Weights of a small masked spectrogram model.
Training: muon at rate 0.0088, batches of 256.
Rows from block 8 of the encoder, named by matrix and row number. Rows with one number belong to one neuron. Each number is 500 + 50 x the weight over the matrix's rms, rounded and kept within 0 to 999. All counts start at 0. Numbers have three digits each.
# gate: MLP gate (encoder.blocks.8.mlp.gate.weight, 480x160), inputs 108-159
# fc1: MLP up (encoder.blocks.8.mlp.fc1.weight, 480x160), inputs 108-159
# fc2: MLP down (encoder.blocks.8.mlp.fc2.weight, 160x480, transposed), outputs 108-159
gate.228:510610552461587569551443474484470554595500475515371477603484413434400356408597525584573498513494476497429530644342675512404501504476476518492479474453423501
gate.229:499514495523467527527503518477483485499531533483503498513514497535495516468511448482518510506514505497493505469529498485493511497518499521465490505495525508
gate.230:570436528406466560484487508507516488481513505450499487491475436502510483573561445508504517566390494508494482513465508577496498550541462454557432441514365503
gate.231:499456493530467459468553555446455542573462551441463535503538425521474439425460442609491492437576562514529496575474606560523536465504486567507463423493597520
gate.232:561513531468532575466454507550525492457563428528483463432438459446489541488470508522490455457479465439511423514529503536479410558471477518482458471548489484
gate.233:423510516435433575471601525540500542619477468458560483527499483341547293394587436394437455447543469492522560512529548415542655476510438543541506492452501481
gate.234:461491444522535466467538488528469485505535539530513504530434498489546529460475492478565460526473436495455499473545540486485457454468598500492484466514476515
gate.235:506550567426439499595401557481396564503500525507453500518504522502473426498540478481460450528393456445482487454529456420472531536638413447497504551549420364
gate.236:429494541503478544456461520507531510559503491515456479510512469518539470511468502481493543500505537465435509464528521470505451484496514420493472564411451498
gate.237:480498512511519469543441481522513540486529470501492459499530496465493546491503541475527534469490516485500475515484476472514486492498491503489451478445485515
gate.238:454461528493473521445512560516562570444444536520442528425582528540467488563484498479422380588514531538488520489470516470522492532514467576491513515493476513
gate.239:572485460448486478386433606468550447479607435581557516575616479446479494559502490464486490537530551437418448513495568552479491503572485411547470427542557501
gate.240:472454449531565601433596497516560452544468476543548440510536549527488477451470430517533535429676548410461506403659539497321584412574730518550473333492585455
gate.241:500481558478498463447524497485571467542537522462506519512551491437444504414510478514529565511543509516530521432510489421475446426474464518571458551468489494
gate.242:487528487519487481455506485483500510464491437515506515530537514504539527527457498511506562480501522505517527489471463512522481502532467517516510493516517458
gate.243:554528610408522540526379524542473474570432489466381566515584486455434554495371555503572442492533603393508484434392399433463543530474517425414534460502361467
gate.244:537455550515531553543567483424442503485548428468465486532516557586496469536518457503506409468475511521474457418570456530584519481478531476551464488522505560
gate.245:504506482493462440684522446543493513534449536528541496532448518502445464550531460542495540492571392466476398412559531629509487482531491462468415555506468545
gate.246:497574494540445429601502510517509546466358568491559536508495509522430407547495529495494585543524462436515518444456515565447515635498495566541491536507388591
gate.247:491458500497401574479522561541594535450564562459553511580360448566522474427590429536563530533566543441485558514459522591448438493418480477506522474525601497
gate.248:548504488540479506527455550409472417465473521509479487430539491492554485552521500514436459536538534508467404421583559505448506476490458435483536520455486573
gate.249:592483496498492563491496516429467530496543498561621512517618543461344542508516412530495425529567567565472512520497593458498536593409501513670482497678522515
gate.250:506511497516489536489527526553504494502481484472537518499534486487534486435497531524473486465472565528512470485502463488530474481484488482505506487492555482
gate.251:503368512599422467473436518615538402406533414627470463510555504636509455352389553480540411476512527605449520513447565433563531553557533420394442519430433461
gate.252:489540465546475454526512540508551522461562563433463441465474535517537474489558579467413485494470508505513476454598392482511505512437580412526580491467528433
gate.253:572538533384511598374584468612463560504460503588479460566419529304373458362559436413605457553544506441474439513553583479405707574526545495418556540450500341
gate.254:493622492391579521511570450548517543515584506440517464402492456371528575446467467589477561508529469441443454631492363474472545442462464497374525426481328447
gate.255:532438451557458536433462487471513468430567562534556553503520512571535531531473539507487555477407417402521538517548501481469377509541471571582459454620564462
gate.256:488570541450501509438502542482480482498543490493498462563511425504494534446461482525436492571552516490555523517449514588481502481430500451545461437454581447
gate.257:547567484583488510528538520534523481468511463519433491536491496567543500487491501509456595572503498529501532549445513477505507496493559553479498486516501493
gate.258:495515545528488502517448537488511538497557505478459530535388440557490472452532518502417552511533523497438428486457516518467460477484476506517496513428568424
gate.259:526518475464486538411530528474485507477472482506486482549563485519511484526471520512546550485521475506500504480512468521532487525501493573481462487478541422
gate.260:429527497482478455454495553545489462503495436520525503515555490553492537564460504555467541505560557563488499553507503534577464477435418571475491466521546476
gate.261:479498435524484534480511528520575466590506586482476473426543519614495500475478528495604457484477553478416461568472460433596550464562474537361439450517452482
gate.262:397678579481535538510358649656490440435471497379573425532432524510512554593502656539599532475327329470565566330526583584470359449406519482491558383631454473
gate.263:454535549524460455633509474615550577536413516456610436543519578509404385474507506482394514479655528440509567537568465503462521540483502417620603419482447448
gate.264:491514513537443473592451553469425471553491517530490506528485561500512440473502513513437556520541491493486523504513528459473459515468445519546520478493489529
fc1.228:398514409467458470445488584517423422476599492493501591554445247443538607514501433521549456604524557475474542525457568528479509620498508579557494488464462416
fc1.229:506526512474474517499489463504489495512459478502474493518487510537471506515476517521452510491517507453491492514496533532448509504546541523483561534526452520
fc1.230:415534466399512473497433373561572453434532549511494511580451454518517508571520461466517504468443464483484540523460531435484598564529439507529512516423516481
fc1.231:540453525508526462463567480440527521584502511449471525467498413537505511400474422544422537450516481452494433513464512504548562427553485501564514437413576572
fc1.232:553541570494513453521525493533483537437596468561478389522486479483416547469542589428563484417510448506547517474488483495426450430503547444454513506477468509
fc1.233:601565617501429427611477492372383495555474578529536470525472573492411500425535450500366428522518504564537450525485473441403705427531471436573610564466527591
fc1.234:492476535484500550447483451481480483499529505526475454509526532513534471549456503538518529473550506578484485514514509525483547504569494497458491513592462432
fc1.235:460430546443470505350388551632455510524505574460655528516469541550484527600521545487641458503460430694496486392515469516415488397483412498529558678528469457
fc1.236:452440462497459508521496491412530479517495480521491428504547511519480486550502574483522471494523535475493500513541505497495456482487549427571466531512523549
fc1.237:529529485525499450492515490490496526542538500497470479525527515467494517455532562515472519481522490484480451492477490490536491499505499544460516498455492498
fc1.238:472487552484541494476501480473518505499501516472511520534507559502531513466506486475489568493465496475458491509528491439471510470544511477481516576462455493
fc1.239:539507461618481481592517444524416548510441540549447587536565499447438463514544583576461478445445517465511469481457486541490522487479518539580553496451522503
fc1.240:485646503590507587558388523492518500549465466402483465507520516544395520580423469501469408521503607481468493486526501503540492544368474551557503479463333454
fc1.241:468568526476463454492501448545460436501463514529518473508501521510540498495498552518465495477538510518515477498522528522486505517458480483465570507489432486
fc1.242:542495481502495543486499474470507507474454436504481487430511437486550476554498536482463526504546483497500560534550469527543486503480564480459500506513434504
fc1.243:549396530430382452590441578553519412404476388401547538437421548456608578514490534593428462538635519502596520499656484547500550544486387435498572409513492500
fc1.244:474433453532461445490398567461459465503481531466567477537534586510547525469471608567482508449497519467500459526481431457430445496434491470547440526463561536
fc1.245:555473492485449527536482477546481437497482524557557463510537499343523456488372576536524535539641605486442481613641515354505423402490573621517439408561563521
fc1.246:421411390541516440536509501458480526469484399481531501478542511485450448526442419519413665543507477630590463434481537543517494582485531526527400501462505612
fc1.247:507425453511433398482570542497442534446468472432533471555484610545588596545527489514556513438537529467491473563510536571547459411519529469494527466499558464
fc1.248:446532539500519518471457490548525508465558559489511486470521483486451542559572581499496413512492479547541490525459531423578532528477476486412476468475525487
fc1.249:530522378556414568438541486596545599442412540496442504633475495485611438511564620449423465591401433384582470561406384500492555542429539523571577454476406509
fc1.250:507479485531509513490488490524473443523545522472579531528502474485474489516478540535543493488468514523511516531492517493525506527451510505485553475543521503
fc1.251:520559401516569462526534461483441450514535585537429430494459484435571477508455552587499440438457457586527518457482394539475570532385498522541466511571536638
fc1.252:419545465479517476550521570495551529435546589440474505487454506463595475547448503618477417516525570441491548449489402537521448509473514467576476545562538480
fc1.253:457569478419551462543505519473479533569518530493451553578477525354541466538565470583322333576535633525395512564427448488465586523463418513460568420393543474
fc1.254:566547566495488453601521439530496423508628543536451465433475459430455528448429516593499535514530662358464481554483498487353537375595506450476505431593451549
fc1.255:449500482463491414495573463491469581532455511533504476412445629527436440528572602479492429572519527538459449478500521612537489455556563513479615573467539554
fc1.256:541524514525516466487536496470474540473502543517528448481543516522502480499465497513492531528497513474494478441507482511517497571568517472454466465511502455
fc1.257:490432452473571469437495475507534560559445545402491509477523482514493520480516515508474454447527495536571455423565462469498478517535504474512532537430530498
fc1.258:516478518494519531593552472473519502496363462578493520485540534452426475571552530622482588504565553480448436487476554580621463473511412445565439479541444454
fc1.259:505477450527509513425478492496541524456519480528438466457522494481521518488422456527563535504545503439522482495491501502484518535527498484554474478495517457
fc1.260:386546523461503477410567473534540537528499486600542445442509549428546544564518551520563493540524501466458374452451528524515471514456591460397582488566497548
fc1.261:524532454491481541504487486465497432484459539520435483491435413547468446427419573483602456454484577461515516487516432499537550602574436539372484424502407523
fc1.262:510611634480635406590466563579549475466471574490608454567520543417474430595521403554524539476411473580571474339477429500450317323371443416505596308569451621
fc1.263:500449480555484556421476530521599483474476453490471564511363581513608453527536449567595530520447570511408532550594591444445531501473421534498431499521524510
fc1.264:519484556539560571419509538502571495508477502547463499453599454487465521546533501467469456514469478496473461451517488557537481528434515543426453456530476472
fc2.228:557484481436474569617511444336522519557499460419469385488492613426428521495583432555503472517573459583446487511427438474464526352369510459589552522403449463
fc2.229:498532497512503491470495514528506478498437493533492494524503463508488487507493518478524508481511527518516477516491511443494520508519518521538520526505442512
fc2.230:456411490528540603561501523442499405605537526431475439466454578457522480522473567536485531554570575564428411507501448483607471508563497557512527602472527556
fc2.231:459469496472490490486424485463560488514452451504503534559457443522565490474473582426503562482476434537455507496609490459539496534426541496437567598545553521
fc2.232:460496467508463535413573476537570477583491566593523517487427517550500426511500436429472534526478527466499386531518591454582595555512481503537533618578559483
fc2.233:565439425466620515468413503418529506465458557515472501480629450552481643675484565452407623487501518452372616480436480542521459469424481545407554553472428427
fc2.234:490436483502496539535565452511545483523583501460527488480510468496445529532495521472455467471425535490523483530452483489531538486476470520480455485511497530
fc2.235:491371572536556466426390427438541527557547465451482602534564473552439540483552474383532614619548527427487459559562403504595554564480489493525511521576442430
fc2.236:551525451390514474445480523546536499548530414517501485499503505483464563434539513488505446509563538539496584441427459493433494547596489518440521496570470526
fc2.237:488500494492500500504509533525517521526479488484501508462503479525527484484518481500519501514527491535511517500548503518492477513519522488475570488484514493
fc2.238:484548476461516453479472510519452521436507484525442604417545515516466533532489499530507401475526621514523477498493519453547449481450488470572520470519523523
fc2.239:524454516463454541499435531490474492593418458449517620401457418522484511410547561454542537469534494410489557526465514454488504605496588568481505445550533457
fc2.240:544413478486386485458575420545476569488511615555542549500540496510504574485463452472481386396574437564509381484408519504498444498475496489490489512461505509
fc2.241:541513505542504549560470513470559489510519468433550516564497463437488493479457471440487524520506519479454584526459428507447465438489491402583418457522497475
fc2.242:496508510447544526601514481508485468480474484448502566510510546505538524529499475502441479528542498508481503496454493526502512451516531456505481473532475513
fc2.243:452429527477441471333525526539495487503542512429565562545567477526602505463450554488413492532473429471472428407505489551489489581549482544455468531484602514
fc2.244:554523435528452473483444405456529547529496532463522526476466462530512527454525502474469501509604549461435597480545515492505420459465516499366461572469503562
fc2.245:413526521476512403469602565540507452446507503542509492513548433445448503593583529552531494454469527559529499466427559510478501490490501502542633497513554471
fc2.246:615510551516497551377557419469509527472482572471443575491607463568523560549521465480500515480573534437556545570499460511498526524393423473506530517502413453
fc2.247:519534522521546516607523442511507489540398438504511550543490495405512523462442402399543453431458558549513571402473544375419472582626566474557454477586537408
fc2.248:531486582499448554512545469509523494556466442550459482522495469516542518422570456503512624530508479520580444513487596493511553564451479483514461485529478492
fc2.249:424477446566450522553429489459512460628469479504464519392399537451608526485508542402522466469458488476504480493417502444506487535445361498515451525485493469
fc2.250:544493498551516447522492465448479460501442498533516473495504508538523567506456504481469516502537459565479498496532519453456492465499501507489464522489522471
fc2.251:534619606476564543587438499414514505619412481553490520486484523564545415463483521554427585546497483447492481503460527411476484396528504508441559474469526452
fc2.252:541528554494493496456499493548533455452493442493449516511498509456423502472477571328548497501482478562463492501485493553452459524578503414437545509477557538
fc2.253:469532502596435457518471516450587451500495551472479526534544371750530510474348511524419616525435402426532600521441415542580393494449590448406544522591477577
fc2.254:546486396530414460474476485528553473473438502420594539509517494535536473509557428494444465470488414490472536499508517431561454572437412618622467502542566483
fc2.255:608563457619527536426596486523370468443435458505520599504461397453500523553434516521556499491477469468522424516466494533577508528498488471591411466489585511
fc2.256:509533479439575471484496556457427477498517470474447488534474409589461476444476543481505464528472584497490405502530518490476546514592512583381492518472547495
fc2.257:480534485593547530481579472466429524422474556521517490469567475431485533528401466497557461546443496488478561533470480477543541449503555538530461427479473513
fc2.258:581534541522516499513448404459455503486513520482499544525502525535558496452498477499454526508502516605544458531566472492456564500562515575541446535517552526
fc2.259:500520533493473426536440476515474440463521523525465531516555516566553523563483518456449484444424510451499480506484511491473467479479478465426508492508513553
fc2.260:551564505549395537575576495514509425533511523417477444470462439476520471563437475531411463469516492476552534548452464467449542476523478513511527480512546535
fc2.261:588456547452582465439450419505437550411445478468544502525440577568523530518502482590493533478443443537541512413485580494475523488396516441588490539542522493
fc2.262:555518427511427454449562526409535523531570396367343555570460498641487475416499473344406537488613652495491421574686490492528616573574566632524510605499568501
fc2.263:488583515518503621591411441581428461499456507416487493637527510512275525507605476393529519566517499508591422393512445519418520555555515467468526559494516399
fc2.264:498462517532449522495523479504494545504531499541505501494496493454473477508507522530491557502449483395486481532509492461442492533493509572512501497435473548